A small image classifier, trained from scratch: batches of 256, 16.2 epochs.
Rows from block 2 of a small image classifier, named by matrix and row number. Rows with one number within an expert belong to one neuron, the router's apart. Each number is 500 + 50 x the weight over its row's rms, rounded and kept within 0 to 999. All counts start at 0. Numbers have three digits each. After the name is the row's rms in percent of the matrix's.
Before each expert's rows are labels from the 100 images, of 14848, where the router gives the expert most weight on average: "colour at peak" is the nearest of a few named colours to the mean colour under the peak. Only what is clearly more common there than usual is listed. The data: cartoon faces.
# router: router (model.blocks.2.mlp.router.weight, 4x256, trained with AdamW), inputs 86-171
# up: expert up (model.blocks.2.mlp.up, 4x512x256), inputs 86-171
# down: expert down (model.blocks.2.mlp.down, 4x256x512, transposed), outputs 86-171

# expert 0
colour at peak: cyan
router.0 086:564599459550481451608549521557548499577552569529414534524483492432535482613469574498539488654498420577488505519561490462517476508469515496555482561516579496498528510567526515462572520530516530427520597494543487614559474422553410535516531516495424512534509499
up.0 108:515490495480506542408508481472500518439413403588519460623443384363492449500529470445474518495578511506484534581538495476558539469498460540523528456549434526407443462462526558531572482475589454512453451586565460553429529372497451518453562524503531528508472462
down.0 107:506537530470493438505520452474537470584539496480576360493533462474492511541491425477511567547537541569557441510500482432435541473476527443454513466565558508513536459477464536563459465538546547559475485512489580482444514483519480491585514493418585471476493403
up.1 079:557438448551591531471503603460633559460453479643572490450416452462519430413560451534555497484559492457479511602544472494468563548506464525473549397504464523437578503544560582527522391539406459434501542571498474449467465451547533444538500515429561595511484572
down.1 076:413491551519482549589489543454460498502537478402468497512582506474510425527433450516511516539484531553472550479488532544493481429510639493441393506532446603522527634413478525502511550464450596514524540537659568521493452558527438482541457552465536541567427509
up.2 107:527542590586439392497519562602523540454517523556529393488494494535515482414446530565493517542497565320492526475427390534519559539376507427470451545479519494482505542428484469497459473452536546472522500474497504563463599604539547459444488453494482486465449489
down.2 102:482463420613530539507494431456486417525473555567538550465423561449563471554500532400440549491448472537516499482531503403434449449439540542518508553461469481572567604555471458453376534544566483453556529447452518506496422429484464498494410529615540605527470405
up.3 113:404410498472475466422506483571534539566530559494515516595451520620504470512438490558448475560536503498495446530417449550456531536481541556612479527468496509493465456577517429491565512495505415529493518481479376507521472558547478554566481478411496526502484518
down.3 112:515508488583424543465434534447521477451375482515483528482573500470435477529391424515430591578451475528526535521582542501549483507525583447376471520450560587612516576533530530436432451597553596463501521437494584517494488513514491503468509341562490451522588555
up.4 095:391598477447539503485471522520405421482542437551448487511550486502496498423450454562389497512487510492508567492539450503524430440495451419480575506540570472469517572463451424471568527585473488504426530469529441483546486510423479410576501593498497470501576488
down.4 092:516465542494536522511567497424350509422547434467493501518435555477470525529494498565572518532486535460482451510531552536524513460422594556489534447534475435542462473528512521484531462466486535457549407550367499541455537476463416472549507437509511514531462578
up.5 099:494507576507451434475430543474431511601453473575520496547445412594402518633454443464528537504492449490516549424453541538472550484448486480606530469507531456420516529526547487603575588450551419444603435499521475593463535533439537401537492473430468479498540559
down.5 095:501498426519495522535511518600482557491587489519479426482491457538506550505435524564485488463594586518447533580522590542544523501491562488463441541556543455441503492447510592463468502500465554513538462440605539467481578535488570478547534489432517391559481530
up.6 089:462487435532445460466482486515422517441569496485481469453454473544408465508450459460497529558466534551394463622458499443497506519523485537460532540514512455463464462454533496601517575493560579486471474459509428497552573574543602485518439471510517397570545452
down.6 087:499418523513575565504514406496544546565469496464464512486481573550536458476571540457491510559535435475399517480603529592418490605468483511492486453470471428450471423549421357459434451520493440544556498514523534409463481446544420501493484552500559583490487538
up.7 112:506459482575529457504491510533489483427428540565446525529557479556515524444487409499519474468480475572489541491487530421524506586525476494464526447408548544482530494605451463506566471553544452495465400414512506596517501422480522492463484544521432498518468556
down.7 108:482484510527506481466488476466490527528572498477467496500530534549567459554421566494466439529564445543581469464441472462484535532482512532528531530466517534515453537546492467537536472544445491526558494590529567462564591455485493521470533469547513483484512442
up.8 105:508574457486510496535468499528534511499509516407477506463523423470410501486512474557432392479505485483471467432621544444549554446422493496489504578476570472509497490447430533451478433600604503443494454540492576568454435448570568436397445482459525555556503511
down.8 104:481544487458463472490525427531551490539588522448497458392509567525583475512472499511510457581441432499474398577544485504466491540487453512537492524556436478461482569518552452504451421506479467553497439513443532566516556515487448499506483507514475463460541484
up.9 092:460428488449527460440440443539534538449458613618527571500453474551465624582461521511518469494539536509519474511440456562559589482579378586557390536419435437512462467420506506541553582484535496485526523562478529466460412523494543519552564437428437484382495471
down.9 087:605558446489477454507619468554434478516563494502536433481523514534476444535561496454536516415476543489521531483496491482415514481525485521449512521591467448575436485508492482361461436598571457525539421493416501414595568464542452610519468469484553570516547509
up.10 103:535585486405454562545583522375487483645504552452482462549498489507482536420503570572549565557466460510508565495508526565501456482508539539441518436501538485559498558492408489511534539547472494502508557503570523522476416461441484498569518500553483540474471472
down.10 104:467503463521436575519452546558520512384538535546531515500526477504477518530487475436481487414422512549488459569500553460459456532516499545494518478533443487439504446462624518557425479386487458532472451569550540560572464525516556569430485469541527482512398542
up.11 107:564491423514448582543556494527419411519571554526603542545575530529483494544517487555586522457512483480546490490380513540541585476417558483555475614459527426482461470479478511493524561534556545533487486454438451498562486472545544476534601649547517425534510509
down.11 113:592432501516494433492391480473488456501461467492492493460507431503499533573639498431487519500460497495546473580571448531494533473627541464514452445495430489509431497557503490469496477499529482538511500443549529498526540485538509537482493473473419427414629583
up.12 118:512489486604554475520520543499536456492498513500474550637474486475541516398537476538526495452482435420479474440603520455506516550482493486482523540522523576452536479447425561532465451453529568481547507500604568572479458549488531476439510472485452501506502432
down.12 114:392612554436580504492483576477383583606518555495447528546534518596532440522537421534518473535584507557592531491533600398489423467558552574577551497521499451506489376477511556555476452476499513539364445568470386518534504553590575426548645482483580496484455510
up.13 108:444463538536502441474470449459545484494537498473596510550535487524471452500462516570507565558496565561554468544500449558348492428532445528468567516484451555437511586645547412500545456561412519489469493408492559517542549394491523496542472515535531523498577468
down.13 109:581446516409516479537471539579534507508393437461596490405565551474498524516536546500459447475537524528516537497451551456556511498549498515515496585468424478502479453390507607541514417491475509452472500490501509468518604500561482539502362517523469475533466489
up.14 122:472442504423451451510377520409442586521453521514457424546485450501491523535418605496504537496406442558511509534509500523523542484483471460566611635490553464452441515431477466496506449523512537484598507428483444572485487488463455403489513540456495523505518581
down.14 117:568449498462536481542566569533478534557595517543440518422460532490456530583488468595553484479377533489461512487517435510563573446594510454561496487575540392453495518504465485443452507564560432516498493533577589456450498541452558505467558523461482419491414546
up.15 094:459483471493520439545380500442542429556528475464510502492508487551519531525496554493583436570520420489466520451443500507556558624507472518489393590465505546520517539497553531514445489504505515509499490528449520582459427502398477512535552494569573510542451483
down.15 098:526513630535459459475549570534443515578530522435405480542507534421492484547479523499465533420539438430540523542556560508507496507534513503481485503502555512518462394564570530478470598567491543509476548534604503519618432555560475483457524469512400409503521511
up.16 111:537530531520485445536509518553361572534516531448490421498566494552535498543547482545577484484437455514543447557419609439459647552406449502564624549524541440474457508523524599416543519508479511462556501377525456469488526552577457476429424441441525519469536544
down.16 112:489456521471471388563492566499543514443480476441456489497457452528576524471470490523461516486536564476563465434443424457515487559513508546592410492467502481542531437525441450488416406454558537487580502511516507511490476544450528578480520477587434408542516494
up.17 092:504459542514367498454454548520411452521506548570532599582484578529494575458452464508494404477534490477507508426463519525474492415470421516529483442521592453432494473502476561400406571463525501484527477495546442473482520451579490584495546406548535471457458562
down.17 090:427454407608531522443530496396556553439494571514458473480529521549514410447596500401571562568522617494515455528458398510539486514539518527528466564475493538449494450462427471479530512466579554562533495465537433469512481568462427568553533572515474535491557492
up.18 107:583486552486631416492508495544523547506539502560400495485487521545457455539445563599496492461513523481499521495471530573502578501505491584421463463548529487567512465521526611565574527489403465434552488542500526450463474474520541511492494485518448405560530492
down.18 106:455461505477456566531630567393496461539519588567491444414525501568551519471510579499570518463499445441452507509383493481495450549523529481518451433534422494515488401506500464606452449447497539543454462614542562476521559433475344438465439516446440515444436550
up.19 082:510533476538518563481445633474466390456573511481477558517450527522497432503538502502533536506602516505486460452515522494532516571445553517656572510434516547448483594482466470491474522485561545510455469540540485533464530466416555460521608529480473494529481456
down.19 081:523534487545473506473420478581508501593483496511423480362494444546458489556460474531458487462525457553542511551443555491554511533541488512379519503405466389598473562553500439432508476441509543606511469422482522394447603533525488455451516460485468507444590531
up.20 097:552551547500569460527460608442498474477478471549524572541504520487446485519473549432464521598498462471435536578481494491524511444494501492531490477519510428497558405509423441518537484532545548585511516570521623502545535566455450545428516503497398495437488466
down.20 096:469503523446449483487513507541474490504463473491454517463443488398543575502569510414545458466475503544492518472534521484594533492490465457513546493559456440562486464530538432559533567532418539518513542450532488544570534525438466530512481490573538411490480418
up.21 085:463456550478526528726502574456516529562475444505501429484494462532421523455495383499482516385515572466490406501493423532413536526511494451460503520567490491427520515477480502444437451585483580493519434459543468494577411488520564490516495495556464489438499437
down.21 095:470469497444512577457505519628484549481418542397511450493494407537507464463506505598461415517547484460461477583540537471546538500501531485577570510442533517576441521538520461496463546519483484509500477568522591455554595545531469448567578614441477434492519479
up.22 090:516451568485483574430517603522498553491402482479562502410480542484487501528545511467470521509457438511456554480415490590466596576541531509533551518442565478583512511398461492482452512523413504483489500456454528412464590478464473479454574442468489492468435454
down.22 092:461491447512584447465435548550516416547491459517442408477444380462537522458511466481467508494535544560445550551501484603545591486495573525530542548458533618568540574486504453563476466631513497536498547493500417557443503547572598608428488462518417466486508536
up.23 094:453452476405511460520517423421421542577574469567504398419478481535502445482525491511577531515566474452484464467449540400473495535580557565532548440475536557487544537527573449522573391548525587496539531469492514476469479422550547439466447529496551553454485548
down.23 098:565494482430443492500494554623531467503564457617475528495478461566581517546480549497570508551444568613514527469447471459481525499574450485480589566494528606462460559477542569490486422422504548465453553519540573460562427494485399497410496513429492453531498522

# expert 3
colour at peak: yellow
router.3 110:519430509505500395503551444392545507477450431482452501429412487522459524436439482450493369438514419442430567502531489464446446492432502417455515475476462482459454506543503502537487524524494512396418459511391450452517498449508475387468457507435508467433483462
up.0 094:541442574541464539542527502503541539489514534581409565495533541503444518521556515544473494469479576438580460531455507543589555506475588392442487496498489484544590479513488470575538590503492507511598616512561540545495440586530545556532497525476436553554386506
down.0 093:460483553580504545471458554443524472501561514438535483585525607521585456505573521564533477519466514536540494448515511460485562502486507567486520542448481492464573601526442481462470434555511577513508493529457410404418477617534571459484458517479605438500509524
up.1 108:459512433520567453491483565476515471454474561576460420582485577474483532442517532497565461448504503545512467543534518431555570579554574527557543517477504522508399502451520505550517575529515566544430456489492499568522560491619530492491484476508432453508568534
down.1 102:492479530448528516479480475542527455493586452442567496563522438543560551550433484531556430484487469438455478513559441391552539507553567482422515473429521640574505595494526471438504437562535593552531486537435573524457503465516438564584558486508490461536512429
up.2 087:508479462515503496512520473505506518476570575479583546511405610460605396356479533483498507565503517521539461571529458410520572494553536471480507531502441468560484435520563579452462526462550489551493474448653492573459460490572542653428465593508444468448501493
down.2 089:559571494546537546439496518552571494518444533446510471522541468533494486484491529512494481471534537455633653432548489520516610496475471488489463565476507572601542504457435489579512499529458475504492497513405556480520451548433574453545449435507492517486428503
up.3 079:432493523478495512456468569549415564550430594521446368409532587525535555460381495464467440472528541451533421439483334477513536530594456464444472564522549510374551528530433482561447498424430531483555497504548530537553555455526461546558434507540514585472451529
down.3 087:502476525571556474472494516482544542479539474488456568575467497472609516504529550477595464526619360499451506454474577384510471418467500514462542548435458569421344478538533466454499426437494470478449458478455444503378491567516511543446458477487554534472456427
up.4 105:478531498509473520550472547471509514547481563552559473445503459407486523546501474469424511530512562466510512490583522474582374525516553511428441474606554570606556546536481590527493485525442529424434519454516497507540537397539594503399527421385456530548431562
down.4 106:512479475477502492490444566432458576527570550454559560515431390505390511388504471462472424510413467457460470431506565480512436456473547503561551557494490442456495511466558420502494494456488496569568518627470483558564403515504465537520461548530551486469601451
up.5 074:458487567481404497474413534548527509425540393562497446560533470528569644506519501445421492563536642528496551477578462476455602383550501534453526482518515517505462513554487569501513472403505497483576512564405464456571413446523516543513462466450497514438504456
down.5 077:487409473471497565504492526487427592511487490483495500519465556497471434475545391554479566501551454439424532545449497462542489465430520519507563558405543500529541599461541502480410618503564482496500567477462508561531494423538510459489516549516484536600477531
up.6 110:529455536475450507595549459523555478494544539487525434510546501520535433449465436525531576488468503440411543514608460399503482400533509503406461558458478492454448497483585551469511581516572536464642524494468488470537489420461427538414499585496532508519577521
down.6 107:476530561666490503495522499555412534574468504487401466464418457441409535502474524472444455549519489546474563513399526502458578477493582479532592460510473470537533468535560547486456479493559546535411565514431480497581454537516451479542509507581404554440428458
up.7 064:494584504477490466401513617494436527479419448529532448548500693457529553526530489448509491570596447510579588570558521482544422538463523542535548549511503504410479428456451531461502464500504456513452487528453454469463546480500488496567595496504518569520481553
down.7 064:538462512570482440480483436467450472507578451597481425514542536465538590445544434527561477431475484466541464463504559492657547531571519432482472452493574418466453466503485521500467464451542527523541500523615563542479408554448546527521523595526548584469500576
up.8 084:472516423556472503501486513564466501521492488368505428447482514518513508436403484545466458532487476453510434549542515559558579476576538569516497507454490445519585489473495378458485437482554455418476541536522555580482477551469473601493482604447532572587526480
down.8 087:505497501459470490551639541522491519508493493558581443489475443537480450423553508571481419503454525437450502471478605523387435646472436443472411491444433487492550478518575525518534531490581444362492470498496625485546468442454567447494528539421497522455460469
up.9 094:551502638433490557411375445519459507479465548482543456513605526417432461577430503476486458490448494469437418596485546535417500523477420527543556520470534476453511536424506578578481572525499509483520405548489410479522564517393562485453545508500441460481471471
down.9 088:514462432532511476412471528482575454512508544506557534582422477572550534509502446544472332508494494480438488532506509479533470581577635479460463514518469587463455535501450503437473547623510474544498538526501450511446439476507398408510461508436476497409478475
up.10 079:524519522571508466596516483551514520462455471530457496475466546534560461516476441559561405486529553520413562445554446516461542496435493571423450555514592439485501458501486529555506547502427570431550504444482462391467442447504430425500522541457512437411598624
down.10 077:465519481507541541513449538445448503545586553523523489473471395452385486452440541414484502560512492565496548522639615514560566433585483409490526428556484520453454419495512594558448485520577467509432408464420438627549478465529571563525442538520513506461532468
up.11 103:452534535534360546566484590467497604461473456509596527566538531512416527550556511481491416480376425513548557452545372465566557467455526510506482464477561477543603465551479534513508481507456453507511460473469517544454511532560510439476499524388537555461546478
down.11 097:547590430520536431486400464478546433557593551462499506434471511560516472494543584462495493453570454519473517526526525583468533449538504461549473526617513477499412468504570422516532520468436432472527498551484451422598524504458452522482538574545488355560476447
up.12 098:516407509498449523507513516611555416464526524480501525485444497511515598478478484521414485444520513495600468493413569506497487461554459477551481503517495527487433494506577451572496462491509523522515447616435523536479519495418577516500486479540332520524486488
down.12 099:503570456472486474427541484503528472462380553523469415455501493516523462531518459519506497460426465577549558541449550494541427471465510589488435572371422546489481425494490489404588486478547473513487527452480482512479495548533594544512500496517529458439528512
up.13 116:462539547504447464492464426474510483553502473459484482540534589459455413495522532501554414553569544538523564460540501509436510549503570488492548541372522512518434489557493569449507467582575543538575610546539488532480390542559482601506523454519504519469617495
down.13 107:548523472557532479471557468504447559486484478471385427564410458484527603520385462500585488498485520445434517515515569444377541458529439435558578450521503469474510423482563506449435565504496607467409544479483583508505441467537443469444513445546493539549555504
up.14 090:429489488616472412440561481578457520454527558515477544493484415509598390519623503491448528470460504468467555501507534509471558512468556476503545448521510545564354539532482397409480535533524482493494482411514476512386516458445520440551556511511453518651525469
down.14 092:460482438600463503466460428459505515610531609487445525563513519556483560562552514526527534510522503523577499540558499523511491525452484530464451445483453496521509521440485531484573465505452485499437522451450536355505428567494503541414480439430506494532518465
up.15 096:434502538504610510472497508479471553458493524511439536534470437455498435556508563474546470498496555560533572555563556528503424572587555486531478496535539460489517482505521362492567445502535496551481479535476473571552541494486534538470432423481502600454470503
down.15 097:496488491507478566494517528475488496570537512493501503494514499596464621505454554498541443412537534498440548472522482378556501555508534563595494477506430516541554630447476470488470456508477493523449528495502505479468454544492482493583583469527456515537578458
up.16 105:409432477500527496446528496389511579462447437463530608535480524515514532491514507463482551503492482437484546434509472520507505588507475524444477498484508434582499453445537469625508473517470542478585554505505558529548518564539478454570496464429517453493492594
down.16 104:530467477455478513565489449502421555392644518496515509471533586414535494508535607469477472471521499540446436511525486465591481479554487554489358463579519613511598510478505480472521507437463439531519470483603480448399444455505511475467545537542451485621563522
up.17 118:481498576522478389399435510462409553551474486470493478542476432443495542524446484540522453507433507584429488451476593569542492453509434470484600506531521566453504521486519525362451554578514562522479482555431449531545436476475535476511536496487447547586436464
down.17 122:515461548563528507508469576483519556545520503570525569566563559506431495451440458491511630568531493391587413512514475491454604493470496484527477488513476495536547525597509660492541480494443588376566471521589591562477541562539475561517435505480568476455514471
up.18 110:500512420483481626532471468445516563520498522526422508457519432490415523458474504457483476543468587503511508432514561479558551508523448514447488465455453495410525528492550483548447603464557483512457442433533467512557490487514489468533484593556525572587387470
down.18 102:482573555404514459436477512493597525488513579433427474454485460384490544506582533485486528459497491417440474475531536577456511504479469463444520480542502495522479526538529469453531530459552475468574477454497541544466511459523436564456510488549533567398563490
up.19 081:548544490583516640414520445501482563452503507551496579568519500460554519541505536469581423518443471512467537550509460600465543479431556542489485496529512505529465540510472526525518408472552455470476460519461454418531437526533600474492588496495450484446541468
down.19 078:454360470497615435521423413461512469574386422544517458479526562516579535451547451541512522490479486499542486501469510627467525486492519471517554492558431393459637431527496559513567510460559494480483496533499506532539552498517512479479482504541538573522509504
up.20 111:463524503448503449611450514507400393516514512446547475432534583600499518435477533460580491443523430493509513468616599519527515517554504541474473471522539472487423375422516401398486451499557470506436549517439551542528483575448537485516401498381534502479546457
down.20 107:504548470549493489472516531408559420554502502480529513558504422434538635520482562615435534548550548497475591519508483529525506516424560441437523494489541453502469506478463497513464503486532532440496424453566558517515485459554511488527588521519586478497441441
up.21 106:552622409518503347565552426549486510570450479474539398484470537532518550519549468622558428460497505559570436532459480595550516602517534437479536506490464523466468538501540496526467491434473514554543487465453514321411478442546518465477504496520489385417541477
down.21 104:499413557440424589545456549516550519484442566546513496524482465489545562442416491462551534482497536515460543432536568456468526493628573497483470507392569560429501372567480545489505568569571496553461569501457481542597460526535505514414532479447537545556511452
up.22 080:504520501490551480654498482439457559498535509500544477437430548505460469419498425540507458525393397531496516497566575473533462472553458556451546477519491413587489499470487556540456474517512570521460526540575455509406511453546512602470540549529498508538516615
down.22 077:511522461525526423553517534524492438506527424459598486553527513468527612417598577509465490510518510552556446445467521416445504479505515555525441506514477439423506438475592456527455530530508467530458516531444497485487488414572490541488465482481569561528533401
up.23 094:455520569542566577521536557468506541476488460592537463466445455474548482557521472493510508497563411490592515362471505472463562400597534456565413488519501478512608507455452423493441486519520542564544569573548486539478472500469508419547575518507487542370494515
down.23 096:586442491556526525422480570424506483497556547502472558457545548461525512483453487503484419505470476496538539494534568526567531518516477595440519592406466495432481434478548508493486579456531360427517453446455490459551423573517507437469519475636423478440463570

# expert 2
colour at peak: pink
router.2 102:502479586543601583439542541464544490447535543606613503511542523539524594509614528601520561439573566424558428537506540613510531524606573507440572509457517557464516572489490470593508530509516497540512488558502536485454581513462521538556581511519543478506530494
up.0 088:540564486485515510495517449505425512452513468579557487543511474448451513402489526480563468487437606547498516561527443543511448604510461492550515517469442491503453564488453530357458470543466573504442441561412558554455450489549490508447450492532465465471488532
down.0 091:580543517517520445494496445511540478500476491552456486458513479517465531513492611531479553446523485432554430559537496530581495535596460415515505536423483571475506414513551574521443513479547473557525523529531534479517564489450554450574438497458414573509504507
up.1 113:563490552476471513541457477524575548605488526421528461479513473463411488517486516549529566527540579558525431455466508585520514523486524550516527429522515598437534481516516476474504524460390406488535585502548548523454558476481587503439492484498520439467500515
down.1 112:505437497557530571421470534531553579453524589483527512413527484499431505562478486490610485554488484507386546552525594489525419520597554562478516417557431479468460468506541516509546530493468463524511530461508517537546412448516510589494592511602536527522621478
up.2 106:549514634498522496510556492431534455525488474554452509535575482456474476533462519504503539514488421476496478484502526533508616481464482553442500500519445478461548522476568419495512417512505481528516513590433523531530451503529494494451495557558532502469542339
down.2 107:431611522482508492529552506439590471532433525467544439449498579517465508451499446444516536546503547548528531419491502556530358458429523541493451483493491442510449419539436542604474497464470456493553499468469523482539487560495488385453516443518607538474426474
up.3 091:551552553508485522453573560589440445478456544529440498494535527500584551453451445514436514503547512546451540528498501542444524500489599495524544507502520534552453428506442574564523552487448478524587505457541511519554540503525490515515452543544558470519538542
down.3 089:448546570523453503433524473406476543480432486587519606516518465451452577475551522591548480490477440491507413410561581467574425548458450502496471414516542587545409523550596484462493457530562633493546466438512525570476492464576522469448497502519552523480506495
up.4 089:476422515471477435584566400535502476457564524539520462446502551547538466496455473453581513553508463535505492476440442538406499594475572467517516434424501551568515469471445496534487525487509501501541412528512527556549497489457505489473523440506454487477518429
down.4 097:466477531464473629388437440559525535463502453535524566510479451486500421451466499503520519487511555464502576533556520476562494479510588505495522488446472528513506449527494484521560325476461525523481527499463538466489492558473498489510517495445529453512500540
up.5 105:464514413503485405564451513511594420484485413544502463529544539506425654476443429507544455486481483454498571506495521513488513555498523466533498506545604498424607420577509442505507529554433509486567541508533464536537529518464490483519456539509404518499503512
down.5 104:504472475496522551497604528419513546523573522452478467463595412463471458562563494466639489441531490481517539444489462538520522461511492553480548576518415439528472566495463505434546564550488501606436505603537497451503598444450463526360530581520467483415541541
up.6 111:484543439538503548443483481500519570464415520543510390505527464517599501481483570523441504432533540481500536454525524519423551521479428531409442619484432479431452496461470437571400494509428439510463511506478503521461437510438441610529508514537451461502412585
down.6 123:541558593557587435489497510435611463446557530576445463477459466493499481516433469495412509546550533529535426462588613532452429380523455418469558413447509546488567390428436457482500488446512541521565487467520342446437456551480477558514496591473500494514431448
up.7 104:558522474542522556520459509521568454571436567569434491510420591641489616531535539529485513509471533569496537558480459477513507504528499483536450474434470534390401579485543488534401436403487414582448470536503499534505493551492529536497562463487450524488434494
down.7 101:510473464462517441507562472473489524480555511470550588440560527435456462565479476448522493481474517619416565489514445573362545496452565528431469434563496492546580384503519474527589510469497484504548529450577546517521494475462485434579514510560533432581548508
up.8 059:471512570552507485476485496459477481555537491510493532495473548411549488506441527535502524518507489415430491542390481540517543515558477450464516506465514464427547564587555495508482570488553455547543594451594512428588582522564463405463482578530505503390499473
down.8 059:506523507639498536530506517440528514477441493545535460486407514546504400465590561549551494501456533485500510460495515388485584488561549555464493439523657468502490537465464502517534435519538554442448503487442475527472456498528488509427510439567593527568505482
up.9 102:496508503585451544473508449469459505462577520452544589437486473461500477493495519510565540548495553506570451568477497385489544474515483502456471497418599426432509546332484490556499512502437427582593429580529515477497455558452502460482534455462434510493493534
down.9 098:586488477454466471497388442569435524531430545529482563493553503630422490503388567456422505466448422534499508498465462530426421385493522563398439561481474602442431467460498468520519415488501425484486526479493555497513502443451428551543511451502537499584523527
up.10 103:546514383463505495498509503529549421510498538423477479559503462509531461525489482570419424494507474546537434571598527519446515371508541496487580510465523581479486523532462584455471498448462502453471541419526554522502486475450542562535464452538493529451441460
down.10 107:476493516528420474538496479465486526524558537497549467474437493460422436532479387491544442486552511488518521448356505549527494461538421462478487531507326443548470555427594486457523517480464540476559513474464347444554468512519520507441493463494463556530553422
up.11 113:578497490518465419513489508462403541556459483507501558508433538564526489515543607479456447499481533551513489468541386560584628543486564636425478352529566446590498615488498623504459523407469472527519498472482502515604482451457538552431552460480495520517569537
down.11 118:421473464487482582437534546494544516555623550533465482450445436482456540495544559491525497473482516512422517473466596393472540482491565448586518477522459512535504383592510475583507457538527501544429454482390441478432454625503461571461494512537435489593474520
up.12 118:496492476423508480549471478537521351536495571441478386506517534492511476578535580427511581566564504425562497516669466488521432490511531403465574619488437583447392504540492456505544495518465515530565528492436425499468541525539472475404423474516499515534601549
down.12 121:549468526564552453479518460511590574434534481474506506445543576546533535526568444541554553513415572443368436500379470478460516352708528523486521464488527551483466470472486390602438561383465515486515448432538496448496549487475429484520514521483505532436526522
up.13 101:471484528579490486491432572455563520405425460417505500538547466456443440469537387541546486535506503475497451535340602512520625450478475463463582504442430525431552484450503453452452459504503457470480432532569549427471506458476515427548549527568438531489550487
down.13 109:452448569510411492502474450459462453555494545520587454501502450530528456480497544492607437547516469528541468516538490451439465529573482563457558527586563539449412532517456607508564444459447468494543505527487377534597490563364444557439464520551544452524475434
up.14 100:409484508477537471497523494483508605638526507493410488478392531476503614561609507465590436479582499543592479511508414445494474522549473484598480542452490458437527580529499495425532605596566552465500494551512578521508385501461571547470513527485546570523485471
down.14 109:588516450483595416506521492458481497549569547434492529531380447470478424452516485491480556526489483564440463546516446469511453522511473594478549445541494524493532504518617521452482494456571549632451462480544506561462610483505425395512528487462445446463512420
up.15 103:578448460384536503461633497479464563543548448533511492503477450437503504463459491522539538494446541582532338538508429503547556513460481522575445452428493457435557417457442575514434575522556510418527449457590499533484517493420516441532457519457415523458398513
down.15 100:443565457478492539460436495478478354553475487463405397519474421460455549529445532444569511543459512484522498492498448434450547518542444491422533549547536528555469559558520538501599490513485560440483491475513536653550458504532587519499537487470495513526521426
up.16 102:443457484502534591434541514536508526421421480522502462497491511481661544579481558541447468508536470513541504451448569505463511401541547515505520474482464560498500462569549495468408554537505506523464469474516509497457479470531532484498546549487477459482403492
down.16 100:474489534472417517447485460530583471537508499437466607530531503467403496481455523476479429512467443561461563440514494505446529388534589468429566469532535427495505533513442534515596448439529535384515510423434407533567409495513579499464555465467509515487536574
up.17 079:516480508492479473538465513500464490559511358513401564535513391473460571573496520529545463524520533581507522525521528506476566460446455483499475572566512512493557536506565530451455499517546512542545513499545456480488500447512527475510427598453483523379564473
down.17 085:572501476479500458454497507453495516512482545563486445588455470530457495486560445476435488577582564471560478498559507471465444506569464471489519497395477461479556607526412500522465529542522532394477488543463535520377496545555528495488493485501436489503485487
up.18 075:427555511527412548498449459517569447489444542453547442634558490356466493508443433522494486471398546430509523450475483477440558551477529480485457522479486606528570551497526471518475568546501590520503537625498495530405507532531448450470461561524532520471473512
down.18 079:500481519523527495432506437448473472480568618494537398446410514518489475507475490498494457519531540533522476582501568428519485455466472463479457470570407469529435573524506478432554581442532368459496489465445483461538562498460499552529455454419486576535495487
up.19 094:525462477527591454524456404498561363532522562462481535552480475416498505563477474529484496480416504488591606406573515489493467476498481482552558480617512530379442469444477473528427533468554423551446527526519446542412475540543489487550583494527508447492510513
down.19 097:500528576545491496487546581510446445422503426633484477462569608446519570456514540484457559544493575608343455477467466494474480526563568475471512533476450588478510545514444482506451453492438497458609463452594549432459418459516421527583503484527519520494520509
up.20 106:526445415496495517564530489435499481500591448501446497497485513482461589507413597557509485484438479609578456452548570443435553503449519497497417528518501496478506569487531555474413443531537561457486486553354486469537506461426439511468473457405497483528487486
down.20 107:445514516473530463498510570580577460540454441509568464459497457476406544485510514430474489480571499415449528521456415563420450497476458420461572513453424497547536533449415505512493539523541502537474501513416467459526518588433546443509511467456367463548585519
up.21 103:522482478558420482441468561553435494555604483501460543513477540481537467525535478438457498489416462527484435469474486498616488427570496537420566513547553481522471577504494475452531566506422452588468567538521485548459523398494494443407554549434456526361472500
down.21 094:493490514470567549534436589417510443492523566549472555476417453470514526517555557491478525528542455490569476493458536500415540587537461488580508437498462461474466545517530452532537374374423405509491512567548491421513452432479561473589465495555550489551429489
up.22 102:559441439458464540571471452478476446508457457421544400547393485550626457524486490503523515441508539533528496479530603482497618547602491528614490510509556354550515486497479553465475539427485504488586433518470458530493526453516500469602533541554487472478441494
down.22 092:507519504490414475506563562498433509478478543503415592572533512463479495549500479537502464503511420514518553454428463535475474423484524510434518548505490561502490445479458497564565513499609519487571454441445549507495462529487449481485573595530448554619474491
up.23 108:506484461530509460480447473353551514554514490407531418463516601543480438453516550522528509506499599505551563513526432529533472523442528531479551512488503440441552410431473466566475479514470569582463521482489512491455476518496562435422448432541565471484495417
down.23 103:528478543449621559554535452476596560495508540483400542529410609558490539516561470487526463527526538393462491558511578516520421533600518481466511523493495526555514470486484462503504555531481476512498447546579615474501517512535491541540545500475507519481442479